From a checkpoint of a small self-supervised image encoder.
Training: muon at rate 0.0044, 5900 steps, batches of 512.
Rows from block 7 of a small self-supervised image encoder, named by matrix and row number. Rows with one number belong to one neuron. Each number is 500 + 40 x the weight over its row's rms, rounded and kept within 0 to 999. All counts start at 0. Numbers have three digits each.
Before each neuron's rows are labels from the 100 images, of 14848, where the neuron reaches its highest value: "peak on" is the class under the peak. Only what is clearly more common there than usual is listed. The data: rendered landscapes of hills, water and sky. In brackets: how many of the 100.
# fc1: MLP up (model.blocks.7.mlp.fc1.weight, 320x160), inputs 0-159
# fc2: MLP down (model.blocks.7.mlp.fc2.weight, 160x320, transposed), outputs 0-159

peak on: sky (92)
fc1.209:493526513551498525558455496453476551430520528446501533502495423495548606495506428465493532453549506473479527555466500437499468538476574519462521475516499503492499451459440437454478461465486464492468488544529515511487441498549522500520511562480413480449531468500483509555603589560514575557491536544484433501481530580511567475460424498442448449496508526491477559520437544487440517454502516506515532558449475558485476473510487491530467455493473502467568527465454554564530464510433502
fc2.209:435481455460564489571504442444518473500444515503547503509456504512415564518462522506507449451525510496553508545473467554467518487513476488518483542486500420585502516438514606498454469520494528517518505458531460506588455528492517456500507528534479479457535535578511486467552478508458470473506505490548519489511498583487504395534442518549437477413517541469491520469528481548482489549490566522454498444443471504451496479440504466501539464470454460406492510451540493520550551582597531

peak on: snow (83)
fc1.40:486518457492544487496505548464478492443546493485537504447400501471396513432438521500472483513472496514496581434506527497490517461501491482552508471473494576488517522527522461478586503533550567473454523507549504529515475512455562458510445583529535522509547470500510481433452496509480545462458499494494481531448533515470497561478515471540470501467451497466519461490522477555463473455471500560467546529487432509616533543547537466517510524369585505555480523469483558597494496538515412
fc2.40:507485536487438508529523419536523520522489487475493469570500507468531594571486476481483441451490571515515456605461503506502483411464508395544522608493534486483550539485518520510435479444509441510472496467521497495524472486628544485504497502382537520495520530510458521504521524472555503505493508525493529440458464522492452499494596548503453501495561452554526448539517485479528518546541462493541492507541548458513491519498464512476433510440427482523454534509550474456581477469465459

peak on: sky (100)
fc1.21:495527455465454527576531450483495489470550468500509516479485495490400542550496478559551509516511514539503494515471520448481479488486473484455500558501493589436497594568419479507463535507517467392455530577442531522490537519496512454524492409512478544581427473452495506505559486553594473505481474496493475523442410493485532512520497423498499550502473559492490531483546504438552471460486570511532501504513544509555502444484490507453530465573512493434503476539601443539507521454515530
fc2.21:496431516518545475521507497486556469452602593474540446516559472544487516470499587401488496516473515531524454482527500481462527517522483490471543465473467466437493517518576454518578486499492531525498500430502550503520433564527422476521434520459466493549558479476491500530505503429450534503515581551546462521512492509513483536414427543464580437551453414553513501479512465482532520506499415493547440511508520517474448555501547541449501507473505537414487459561520493526474486510478508

peak on: gentle ground (90)
fc1.227:472446566478541545494516505554537561510481546539478479514448553538421540516497459441499530455533522503516494461503525506478511461485515495519484574483579555458510460563476568483587482588510526534437503592452478471533492454480456480485545476463488455479473501415506416494538497432460495467487516428469505548526487569433547488547480532452524489447483520443445457514441490515499523510509485499496431448488532511502510512582569484482514466547432497499562400419494492518547481505484436
fc2.227:458489435508518503426529437502487583428524616484483516495487474464491510473504490415474492555513448436495469538529459493513510420549516458486502474493418502455493501561452578490482512522516518491553563502479518508496460520430532539525483522571467513511493504536506517512482550497507541516534492498499578441578452519514486528482554538506531575498551468593497493468591517422478529550511519462449469468523485484524473465497532476553458534489457516599439464515493595447501486463538419

peak on: water (82)
fc1.160:425497494494565472514510438531466530580540480489472496534548491438508506513412525482503483460532481457546563496522533545510538499459516514471516511543514513452499439507513499502503511523528545501435532578531540445515378538488513540458489468521510479387521521522510522527371496501544539495468467456489472580479468487468520569502496520510417553481431500454513531476561507426445477448557504476543448587469595536509532425511450494553527529484540537476476494510476473468474535457503520
fc2.160:543518517505458438537487479566553543533542450585512526495511528593475527516523546501571480475519485529423538557608524471481462534440405523434539519389503486558551461517531499514490459423494439525520382465487497543502541491458538522487530532531525466499551466490509456514495435516444566525532475549508538465538490455435481505510465498544577442502542437548493480480427512508541508508492503512480515440520445475468517545500476482474456504504481502516497429488497542449498517448485560

peak on: gentle ground (72)
fc1.265:480518494502555521604519499508477477449492449421460515475487523590489406509463462551469500453530490499576484560468514517501520494464544453482472537578458507567512570478473473498589478468403453585480461514495516466436553464489528578503460536522520503503497512437461497513525506475480476491513560483447456500514466488459493588582471520507550541439482529527526470520471466548518415534523516469477533474465472498491480562561482494548480538415530460539500551561517518492527425519475440
fc2.265:508411562438501453496452451449525473531542420546510468481499462520480548516547540556525452548427517430503580498517541489467529535460501499480480447494529463514511531446522563474492539513489453522533476493436513524484503455465497494511466617455490509497550530495505448424463483469545554465575569573497467475563416505502502527539507495499435539565522510500417453532439532454461514525471506470564457597539503501474509497460495478505492508520513489491518513425539614496517482447497468

peak on: steep ground (69)
fc1.110:474481435463478468528476497521542551479533470471510521464536580573493452434489519495501539498495471462550501482425494541480506495492478456482575486412511482541516444496516481422476490543503553519476529481501532455459517404545488508505448501448503452546512514483526484534484488459525522520503475524515414537517527452513522547535471454470497446513481526497495441472504570429524443565466556480547539478492516407515478411500541492580513473528578547527663467479522581476522457543486496
fc2.110:560527543535589541502509514514439475523514447582503462513507478440500535509533441427479464542460476535508472424492461524427457502519538522530487467536501545476487551506471521568522497483466455508540479491495478503504495585506385531441545529540454479479510577470491494409514491530505520532560526540475599451496418567507519514456458544508451484444512498521473504534516449577558533495524503543535485462495434557458518509494436499481507560470446443447462522566475474431423486532488501

peak on: water (51)
fc1.33:499510496474507494510505486581449524488493429512480509474548436451478524555522476526552466500420527498513485548490497533499491548514510479434479577497474460578498466467414486480458579523521565495487524501456542476483489480519486566484483478500506512468436465507539553497587465430463515509548486485516442490524493480495508491525484521412485537541533469542547519466599508486517424475588460522524503581522516507543566508559463548400506499465533519528586431568460507465476400435454492
fc2.33:465463472507433469481483513512513412528486584516522491481536560521497436449460464501581548531470568447467468490521488406555494466504513516525500494583517495450527531545437524470544467525483519480539487465413499570533565459409505516455469464527567501482588505503525499554487611547452504505476524566492542485533436488525481572487556564484513488519546521470523499519466460550461460531486553528526542468454530512509525489515530426521495510490464490537389515411515524499520489490456515

peak on: snow (30)
fc1.292:460446446488513494486489506450489547515503586431460505544522464544539532464558492534474438540444497472498547569512485526507412392514499516493468495496405502509542496524490528482481485477525541473550459516494501516428497484590497502583481520482545500455471473497379472501566463514520478451429454531525518567474464497511524545474515525516385480505554500494454531520522485469575481514461492473499482593515510522576497493498419577509470534453516485426497509547540546530561533517535483
fc2.292:472565454439447511579479553463451458448457462493484464457517499456483508447493449516566512431494500535502498566520504516486610475517527495549512492420464484468521479546508483528500520472425530539517561523480508491535510503432509501525515502519531479476491510500553584387465501483493532544565507498538474463438517548505528548596480429481495505524466486471593498514504549482480444513444542481527522458439501449466540477539519500541522493471562616432482519494453463497464444476587529

peak on: steep ground (38)
fc1.198:483372513453499486551421577514463480553494497475483572479485520531459512440490522493481430470553494497512523496503464519532477482535521474471578572576548488483506489515456466537520537484530525514473476434488543544435483437588562505481544485493510471485458472566480488567487548485498500517552522502491449422515531485471515437540374513465456512508489528503464532472452511509494468425484552535529477514486539480534485526507534578590486465491505471580514533475376522493557494473531510
fc2.198:469477512406520493543543540414571492432497487502561537497480531528490501541473495480515493568507475546498517532454530529485596526479448501484484455345421506487477416524527534498455521552559473525550457554524472494474552505464455445493552465607519523502470532514519475521453477530476461493447544476504575531519516515442479500519553496475533471428494483427564538452538488548454554479533547523488511447520493514459473484472453459505478524526498497420477455490548475533475567533549521

peak on: steep ground (40)
fc1.226:527436558482491438475574486564488507499429460553535520485510431482397587454459476503445529524463494509452525457475488525483504504548541458452509555483487468490417544517525483473529456479446453525527493472487465519511568524460453532599514520441406510532527474532552478520483498598533491547600505499504600568499467467484492540449439473476519497539528524558522492473453493568488550484533480520483530522526528523476395512480509537470477513531539495475541503471466502434472494500474570
fc2.226:452546473496513529427533532468518532521525582462470498531495523498516482478484428552495508493495450468597510554493521453518440541547513477495571466451464502511524494436460513515468501546525592429465572481546485478488506474492475462536510482541583515462516439479499565494520531470543485473481467581539459534588478520470536494473466504504423510473470432412551520514550533449539495567389452422520452492481469484590534493470447440557485539492488556492511524541482527513482450477545494

peak on: steep ground (70)
fc1.191:508536491494448526490462500525529502526540465460416484479539491427470523553480429479528472523502505537483513488503479463429512563530457477545557456363504452506411514510468486444509479522481484452539489520467525501512459519543582479503561571535461483548501541536420488484495488453519534482468514480426542454458466540473468518527486534472545512491497488453440554535593496432522552603542540548462474563564531483464505548466464543481497577462524454484488511564453510516506582483482538
fc2.191:496459494493522515479498498489476527485467514503561530510439498565515494426497590536484493534461485440557487480555486581514480416434518520434468530600511564482609474498545500598416513467513515494473485461553455518513505495508444541483443433473561523496493500458555465550518509530466441524530522523524456505523494490511518470498501441525474513466528528523580449453487498538470464398533472433533524473484431596524495463548531428550485417545471513482482501465536470479487454505492460

peak on: water (54)
fc1.68:478527496482467513496492495524495554493549510473510548467564466527482504472528471552491515533507486518542457522600509514564465431538448478496496508545432467535444440620445446498528595482552512505483522479493483496505561488456458508523526478483424487471535510567450499384541487508508513516519468547436540551533495491404484513479517495518487415472534516494487561512465535501480513464451527499486588508478508600562574500434483447467556483497508451533427519482450486438524529451491562
fc2.68:528478561546556476511462472590542532452485585458492522541488555442490473427528525506517546502493463521531475534505519445532479477486533460555507399501467491584509471387482561544508469609487474459497492481496452502483530559472507450486447432524525520550450436491517556479450519595500507555517518466470542449452476532537501528505484497524534539526459539508445588521529591444482478527510501514534494487453497465432480518524503552509536519476493449569426467498461491465487444470539510

peak on: snow (46)
fc1.135:477559459473468414539511457516500510493516459460510471566496482488503472424496471520526443526465502494536431556523454583483507455456457481473447519478496520577516525509503489517396538538483553499464518517473486492439513509532509438487458389447564465476548529486522493473441523552500492523526535489530527476460532500578437517512476476613633494502573499485507520453496479481502516480537515525539504470441519492578480493586537579536514485489475598494446469564482465505506472457500503
fc2.135:493451546532515534484486518525481481524477518482515482450470515521490463568486535528460544510512470555473586523489505476557479544567513493488575539510541446414504496503490517471566467456468417513540492505518509482595495521476490535533528619539435531574462485510465502487559405434517535505480537528472477478490466505430539530494549505427369494463431502476479485505536525552506522520432482452486500540550464487438472505394462444463500538486544395512517546505491511512496521526485520

peak on: gentle ground (78)
fc1.242:486470493561488481570533544496498505619531504481474490449445417529506573457501524498488455526543536526476527532520513448499438481453497493549424544469458480496502484485567557531497506463452465477542464467474523492443460481473511443488443537460438524479543544503466519481538487498474436518515476530554453512514561526448499607587559558528486529499460583469489464465538489490488480583456467437519447543490471545482497505487538574550528447479499467496599522499520441495451458482449577
fc2.242:453564460509516500488458536504564525467482483536537544462540537462492487549480513534509516522485450528570512498480516489538467534517578531489524418537486457501548406489484494457508442480466510533518529551504500448471497473502486487600528477528535489584527543490475455557473436503507490497483509518515397416428476494460521462555444513473527403520491490493533504441523550558513464355547503511474505462512511515451506480555474539489607528536503492469452414474491540452519481565544467

peak on: snow (34)
fc1.194:496549485501448445573525496505503506470465542484565496421513465567493447482531535627542534541481495491513552458481508492481512536509496480475414530463493523467581500502492437453523508465496573572509517544546469504441558513450503488462526526514535550440502501415502413502447469557454477453458449524496542524464510495536550515474499468470497463475496490403503480472580562503507531454546441530524527482572506489497439483549512494527444519453546520521487447402569518507498526479569439
fc2.194:464510528541515479494490544557520480526462386514571499439524450600428455463434460535454538451457445531521480517507511474591512469483484502486529591503548490472526483531595455463395539501548490493464531528502507471519550461507533447566447465502478502531490513428491528512513520534570473448478522543513469507468518470526517506539495507510513465528420463526514543556476479500492500550497452511490489526425476596547536405471497519448548477516506528465538488528451529467559487404510506

peak on: sky (100)
fc1.266:456543436492505516534519507501502462559445550533536535465524463488490523562523433484537418496534475445552482450466511538509487495509490512518527516596464469532499533568472468504496493505484507530525550460526505511502541410461486392450511556512616536466453487515481424500507498432489543503447510498485395472506456532596462502480467495507466494497487443478548398544496547508531418538597478432509516489523494524491493529515518492572456467544500430541515527497448547480548479461510450
fc2.266:599498488527543483520484544495451505465522492463518491519431479553505499470531501484433557540525485563546505497501494539510520459436445521475474448481503552449471503473493468473516457490440530491452520494444466490492464553491504584443521511527500447520505504540509548566550529554504554532520417465537497529503432465503457480521445506459532614473428484493497510509532487485495564519463468575480531485578616517486497505488464569427566517497468476447557424608500522489497445497427460

peak on: gentle ground (69)
fc1.187:484531449587496551548461517443452492493475455524480476472592399476492585536562461473532483440471530495508511496487565520473415503461427509460449554500522518502531518466558581503498537459526460461561481507435498463595546458491501537486429489515557428464469504474546458543472476426494475509494514443540572549497496505527514523465484486457520514476446543504555546504481478511542574529527449461539464471478509469534528453528503576454489476565556608503507510516498517542530504473515511
fc2.187:479528479513534529512485454512513471495540525490543490476494474544594467503510453594532508530580539517526466518471457548535532521527593413498560517537462548502538488472467443458565527538467463513471478509497477445523505498428477523479523530514475561547533580551477544500516561504519512469485510523479545442466497455480449432568512490551531487478479485491447402579436486517429400519452473468411494489514454466511443508452535508543547456447502470528477501521481482568408469490483448

peak on: snow (83)
fc1.278:497487513507520509493521559462436547499485487436548504387479522563438492428486559575458502501530491555486476427473536507534522549497505441513515508457493555474532493470460470466536494440553551491502542588528464555494493569449470477494490476491532514449558494474460453474456480554495478478453505519504549496448543549493479548531527456462543514469453394453483526486511507471504452465492496599509488513594470454549522443511532500509479487427615532516485541451513559530532517491580445
fc2.278:454481580578478542450498528516452531495457487478503445441541523533421512501522476574484498463483415472463501513564457538573496468530476410513527520493544527467543483482525466527468529486504471502484487450573476478491446477569468505542490538413532536466437529461459547463508485484443534492500509537544526442410467447582489532542511552519510439533435465484521428555493491522522549544482493486548515527429585541531491508479445498534511461535514548511434557509503534577531434453484531

peak on: steep ground (42)
fc1.133:399419549499563506456456517475517509460392505560491464410509499541530501478473526457493522473527456545470473472480476551408486539526548530475602478468482471519437495522575499450396554488473539547553455491429488579498483574448447476505511555445524468508461490492433471478412459554525539449572526506500492475508484531509450541477532514534523462486543523549519552486516422562516483514514502491451529547526543475490532501567494555474514537507494493488491500516526491532458516477475535
fc2.133:626579470482470542518525480519512479518578522452481481565470542429512515544488452506497529456488581488557522524515529431568487431485485446488454473484527482460557482509492498563575429455512483486459509528570492419503562451553485496489468473549478551497523507484579498511573576453453463537449485491480471496498537456513550451536442468446459524494482448462489429507444556466502537454524536548513516444481471565450478483470502486551485477467540558517516441513456538421511495510496483

peak on: snow (36)
fc1.277:498489466471520460474491517545450477527519446493482499466489464505396541485529514500437450541499493494507441466473455539416431535512540548465478503549526494520591486472437581488426513506500514469566528503438502556497552390544517470532553492541483519516557444469570508549505533456498486473499467491472417523524503482468487515493505465528449519499481473490427611517470511543604574438530502485564526523547499460583487518507445497464481547478490536524484550440441493530502491517439546
fc2.277:580474549483519489471493518484446493458479488483572519526561533525476453555434566488475526479391566512492585491550490559496515560493451469485541498450495532509533521519545458476559444509477430463472536528542510490443459535516500527487529512471494443506442522489472447514512454526473503484465468578520554451515473530482496519502540543522548531519456518497572449464600493520398441490526521457467470486454485504484499471525479503542457560441466519470528405565569477556453532465563426

peak on: water (26)
fc1.301:461513488421489573478516541535515492509445504500501475478484509484433559481528517453520508576505515533529477500480532468531465496537484425509471488543491448496497511534445496476505519599493569491551537527515485590468503478478542478425560565507503474512530477472515493484499516454517380492470526510479514544542496519464529463504508493487487513527493478486527557470412497534535501559505491469469439487471506467529523453524532503546464412486553405602382423514568525593477424493555444
fc2.301:466508474506459459479564447464508545521508440517485497460545439507512517544464558496499574434476531424459526499532507530529524548437502492574494517473507504499528462450454502520533519448458449438454488468481458404452540532564468535502517511536515536512475472513488408478478509544423559500477598483548475541423468504475455520484517410534478555451467452557474535477586497466520483438535496516571547468537524495495539537525488486484504560482572547483484547538524464530502544579471585

peak on: water (33)
fc1.49:467498565516450534489532541546537460528489512469498415502482466515501562430436436452456538398553553487473446491465477529515507493483514497561588463479543487413578535465477529536508532520515471527413493527466496481482468471413549481552546556446557516502463537488438458543490523462500484505503495544451489481511514466568477506550476521425542489487546531491541448493491514504499523516490566411485497465534544519495494586486549492481484496545415561498567445475523524465503578511426496
fc2.49:452563563482532423500510552496497525420406496488536505511516500547508561487534517482490438432531489492465553453486511508550454455586562530513419475487479440547563567520433529474496516503504552481471465440483576479568459482478476461541475524460474496438508521524425546483532501508494482459521501423481575443501535507477459460502487556493525461515495411463486521502487524492542571488441486544536467450552546512441484518542592500514512460612483447496460504464470494465474486524545515

peak on: steep ground (46)
fc1.16:494549448457499499518464541498528472522464529457507475511480513534487585489475507480451491508506449477457537515499455463507459476509454494546580490543491493504473446588494516476471438520504472426482507532472408467595508392566494550481564484514497490532586541499515547569475506521513490554509459481520459499464506459538447543430530580494555501456504495470423480494560474398504519527424569494502491536590510495471531479497494567523500591537518467480410491532520506563549525517457490
fc2.16:531532505552508531472567486504510457428502538586497470475501462418477469514612548446473490479476572515501490515567476511509471543465564481411479546495498488492502576421500495452465589486493520471456515494566522597541475527462474491527469537484465519535483493430450494425491474545501465506559512548454489515466502530534540471527518473474489481471501528532538527494492463594459460461582471456459533500457484540552407571466511491490504456515423513498565532497492487503441491411463495

peak on: water (56)
fc1.142:503513489576498515453544558421469563528531442474540494503466464477500512500522495536500531463496440514435490544565530533486532476495516448509491555421460554482459440526490572521546513472511497510430572438494494544533544488525542447509427505589558550475500603481541492503478496505466457532494503491435530390564512492454511478464498580545497482515504448521526438493468508464551546540465496376471467521514413433430499497484517561507501446504475507555513476514517482537536506537491479
fc2.142:444487514514527536474532508581609488426486548492526611479541548467557512515512492429492507488473502503528522437502478519447445490446533479490500470551508464500498508530575426453486457482498511537538481510561510485434487520444489497518545513411497465506507457490454480449456486501547477518554450537534548565484543498495525510533461501475564495558471495505515620439496503525378500524557493531506497475476544573510507466506516477487490508476501478539438492521498465517426474385584545

peak on: gentle ground (63); steep ground (36)
fc1.264:460483545494495484516529496540514530538534549522526475534475502489468408526476534471403523520544481495528545567538590509537482447489533543472524525512449462513507525539484401457531523594560459447511557535529476504505492513405453448510497468471547546491533540534518507484506478461421516493496454450532579487530541491528514452437555536469520569474517490617458469572460485485506522481506444456555439490580484499429466522486535507453428492459441481511482532488464570456509501484486447
fc2.264:489520476524583498509562540471534459555459464544519531563505518503555488572541488496472520495444489512457484458463517512492557498562487507549472518524476452570441503389472493493476552508480473468510496412450554543550486437481458478468449540431498482490527461475519453434505516532510499442414522453481475507495451530474496542568503499484498531449492442451493483437518488583600518428463438472470558541483532483527518525584543496488582463486547492521557477519563524428525521502511433

peak on: water (34)
fc1.205:506520446503457484501567546537507455520496459510518556474391486470482486551558510506557480549509507446513606504459519504544476498513492388509531474494425491483533461454508473490579516501528489484504482452474502563471434502486515550541496568495467435482518543446445568470540455475474465481588556539512426518482512564504485459518469468376565441503430473531487479443521534479484503513515475552520494480508466459503437535523536508468536497458572477523516486508478596546516543548507442
fc2.205:478491469403531480477467508525524500488483523456492495468447472500487529409498443563505502489476520462543511531562554512507445496511568566504532507479553463499555544548475506458461513445522477466478485546601524457539491456462467485510535428546560488487446521452537416556499475482531498521502517506468508516512496434503574490523447470618541455546552466462515543498498518491419496529494540481482532525469500516509641416543474521565451529477531423454494526489492453499508486408506535

peak on: gentle ground (60); steep ground (36)
fc1.260:510476532500562469460467569557469528536475511471448513483499567476498532520549538451468467501559460447500493529554503441449436517529546507489489485486504496543525489480569494495530448487472493554543488450482421465527565443518554540513451526474500444443544503516543499454490529463489459538537585483510540502477544523542439468534518598509542461529458525509571379541463477511483515607486535473528500490532472518452512457516439542498553513411453580547531509462490495444398522485529509
fc2.260:422504508591522497512526505519465517443548560454466451531554510537473496467579515515538566442505493450492525404510530516524563534480477445513525493431470458391539505489515412527529548489515491474469481482508524463459460482615452524572482543444470589532494409424495495556532499483506449456538502477515465485492535540500485506466462482409527474477496479511496544516477525490512452473518464546565475511493477538538404499463511542501518482518518497450492491550534467597473526484466553

peak on: snow (33)
fc1.29:563527470525481554551494503494484493496418499457494454429527512482445523451400560540483574466533450573559561460547498531519585483510546478496513572556466535482592474468465491462491490466486475519579449503427571517490531477537485514542571505522552493532535438418560491465513501470409549448458468510548515470483422465542499451491495487554508522516450536476471472506509502497515493529490485526463490515524467476574455497512537482508548487454516575499409483453530487434528506468485442
fc2.29:476467510505505495486458459518472511538497500491577495602467548505564530550522450453539434568501436408405487492422509469513498509555484476477496471483557492546452522476532461500469466501506513413432521503561460468487462509523439434463485459478494494505483557530468498413518469510567455494576568473515482493477522551508515589510529488489446448517502440578465471516500503508516512483458581483524547523460520525508486447523426542540508491540476476478533507583519565594500566522495547

peak on: steep ground (47)
fc1.273:437453591481460544496548587462500495508528517507473487514475495478532506515509488446485468525490427458544481488486509555450439504469448545540485483533565530527509421551436466487530514499461522452519484502501529489506465545517519600504538512473505456593521487346445522438474513512430530465497474499548498432527488434560483514574493525491471507508463528496503516487520516453495524513543500569473452492451473544505538564537497497420464533478526498526501439497592413521564529553468558
fc2.273:571583487487526463499437442539550496555465497547534502499566528543480454431499546546550494491543607459458474504488489470480540488547506486425495474437489541426524521543561476529492459532580439508467511513529441578503526496473436428475458527479519549449505476576476481590522485464484455514535523456436523526557451486498464533479528451503508405506488497453492511535489466573524492518516522464534509544461541480486485479512505442490540508501408561469504496419457548441480511450507456

peak on: steep ground (48)
fc1.134:529441490446567456472430477471517539473451442510461528454432467537532463471481493383460465512480448519522503511578569581522523488494517483466501531520472496479580558500609581432484561520537504448461488469569467452514485535470475521544526518518465511484469478466487553498503486512472497450460466522503503511540504487546482553513488557510500436505511515457521571496506477594523460550517561479495512467487459525558479565507418501528433552521475499461480515505573425536471461425560520
fc2.134:473554477541421504515545524544499452513497548496489453489535524504478553541534502590559502456515534457420510521393447491474524505543465507519515471436533473515430459499430438553515449458453491554526496491481532561489511520552506442492435500505521504509544497522516494481498562513478494517499567489488483463442518544473503473479486434511525510528456537554433415520495493391408556464549436497518507564516556489451512456459570500527545472494514464526568480504433542456553544543438450

peak on: steep ground (70)
fc1.220:499474507546495480526465537538524495550455506514539513422473491460571440478455515479509487516583528429516516566525555524489484448534463463516464541485493514458396560469445468409474510521431486533490500544569476523494470447486541568529444516603520533474494484509487449432550502506506455560452472463474556509433488440527541504544525462546463509478562458467540598519512471519493446537479537526450548504495465567452572544504420521468551529497444526523515548471544461513493533469460502
fc2.220:524504508437498550501593519442497481528449512479539475510547565516534516516563583489517448484523514506468486412454547462517498526453556521528495435531525520541530408518518493508503534456540511442455506563476512498424545483484449515523522502476474443562493496416469442547510493379460513428529540484513503456462542599482443500477463539490554464540492476451494496444465480499456441443517497538504531524514477523531522520530599538459536543513505488383499543447437485471527519488502492

peak on: water (49)
fc1.91:443464473523456483514521490458509509521551478519532487449475491462465511514451526499526593533516504491504495534525508512548475532554521472466534474453457512485550510508468536527562543444485501526494484518515488461485599493497502579478534522546475578484520477522481544486512512482415442450559565470491529483484596514432527533499516605416562460508536452480526430547525480526502456487507474567517480461458433532502515459513585519473520529562557570410465475456470468434484436535392493
fc2.91:524584504443584447467468496554473524490515549551449489422509565501471522475528500516522522519501492500499495429517477504460479435540495522442497513539581444494480518565508489446528559522559478499468475519480486457502512463491478512481494533502527453547469451519502573515478538542570532485502478463540510575497482577515498474544522432446472464416534526476518546458578554563453528476424544461459484568590499402464447449517466463564522515438539493524553510584462473503505474503509545

peak on: steep ground (81)
fc1.233:515486518455486551480510409536567515470489546520523500523480540439500476512520532548478513536484496426489458518545444490487468476493470435481506535471448504488482479409559486490469519470447471476476483482522423497521497530508613583549563455539555550514408460513575522510434582517521552547514396510569514490520408490456504500518600496490531523460492545464545500467547508484464496474495506544435498475507490432470500463387491482589489507507552531474497549526470492521521497477506496
fc2.233:557522533540537498533507525509536580464511505452379519476543580507486485478521535532453497562424493535542471539505482493490475484403587556513462493462503471480557516480527521475508537479455512490538452514505486523554485508446533492599512488459548507453494509500414427498495465439500492492452547431493497479500471534454527514522493488497445522462485556451483469565499533432510482504524528496419583440464442594499533569481460531493433548523517453548467567403452509502499497490519502

peak on: gentle ground (100)
fc1.153:504517471505511532480538491464484519514456496466395518527428503392469515429525528519525526551438547489461454509555498503517512497439557508503501515452543600461540525518509500467523498461475485564493504474473455470511463521507483466550535510519498452487522495512560512542518571474495493484497505453504499551402483525509444526503587509465480559513471465511459548473440511511418439522510410524443607576548463453563524491531465560475568501525444537514532508495515437487577499467422553
fc2.153:555490481559537496481558475484556608504506557579516477520500547531451451499547513504453531461569512438463475518529509437470489434459501494560476461499516502505504495437505512438512493520551478484537530499496532499435490520545514490522569532573491480550505400463514466504459443528512450585513460507497504455489525487485436409481518572453560525529499524577465489500601496436519481425533478522513501453567420476526523459488455524503514482472498457516518480553517521500495421500443602

peak on: steep ground (43)
fc1.289:476451520516438501539499466597518501536438474536551543471514520534438485504440448461432455496519562531469427452487426521439484502542495532499404479525560562430531522527501470516451498509458501479417564531505535488517515511489482468421519533442455489507524524487461509434455538533554480509531570514478537455530513510510509536460492528486593526603514525514474524477506452478473491525590489503557529561441462497448487468496542579504496508469519419503501539507431426478565504538535516
fc2.289:518559509460547497434481518422464490477553528472465479515496477433544509487524560531545554476484433530548548509553555500580506474481474482498553537498482416531478483519475552478523509499513509513553462498492497542481480513517460552595460486554484512500435476520513479579562436454454492476505405451549428541447510442495486464549525472534434452403510470508515510533493548520507528503437500510458486455561501472564572555514447459542493521538541554463506493494537609511427512491440491

peak on: water (42)
fc1.41:539462475513523506476497562509478503462589549552535530517515456533448497433466465449552553502513487487605486510541501468476475514455529562460545556503605544477476521544518516527563523507536530435370554568540380489445484526492578521478560513574534426525469526501480426495492464463477535451506485447505463505544561503486497475424543464486533493513513489467458502486456503470446477500534507473490527521508544500492519517524514483477496481527459496547448399443435500485490473471551496
fc2.41:518453453457472476564509507424461447549475464527513485487452443520492555548471494495488516526581424472466503466478508477439516488553432502511545488388541507542508539511467508474528540440430517498546526460472473512541500479481521530523489462493464534472496511509471539495445428568559481480479515640560469517467481513518539515536377447488426477481545484514569529504490547561517534509458508460548537456517479534529534453517536471461531426482546588554490558508559519510488502492538524

peak on: snow (30)
fc1.254:531405427525488513493530528466402512567526564500519517499471545518523496489413458465570487539520516505484445505589504520497526400535462478548522467481528529526506510489489494550501468460458484485538469521565403521460526457467515437508488492545594502471513486495417487470441496501566535493503486568577430456472518464532559477478481493502514511585559453500517551538418511486532518496485505475501543544458448500529564509432480498445516452531530564468496428462486533490547481520534565
fc2.254:478601461445517469507531524536491476420512510549553478508494465513542498501505524541553497549521557515543510524475497479527510507513502461462535515494473510476509449536504554398518496495580517582490492530479568500583482569461478487530455553410391524475502444521516467484502440477538458524513497555501445527548515498512457476499457474530429402420555526493507500475551471441462529569510514497516478444452579490494463482515517494481498402418521542465435567534517489456452487494517543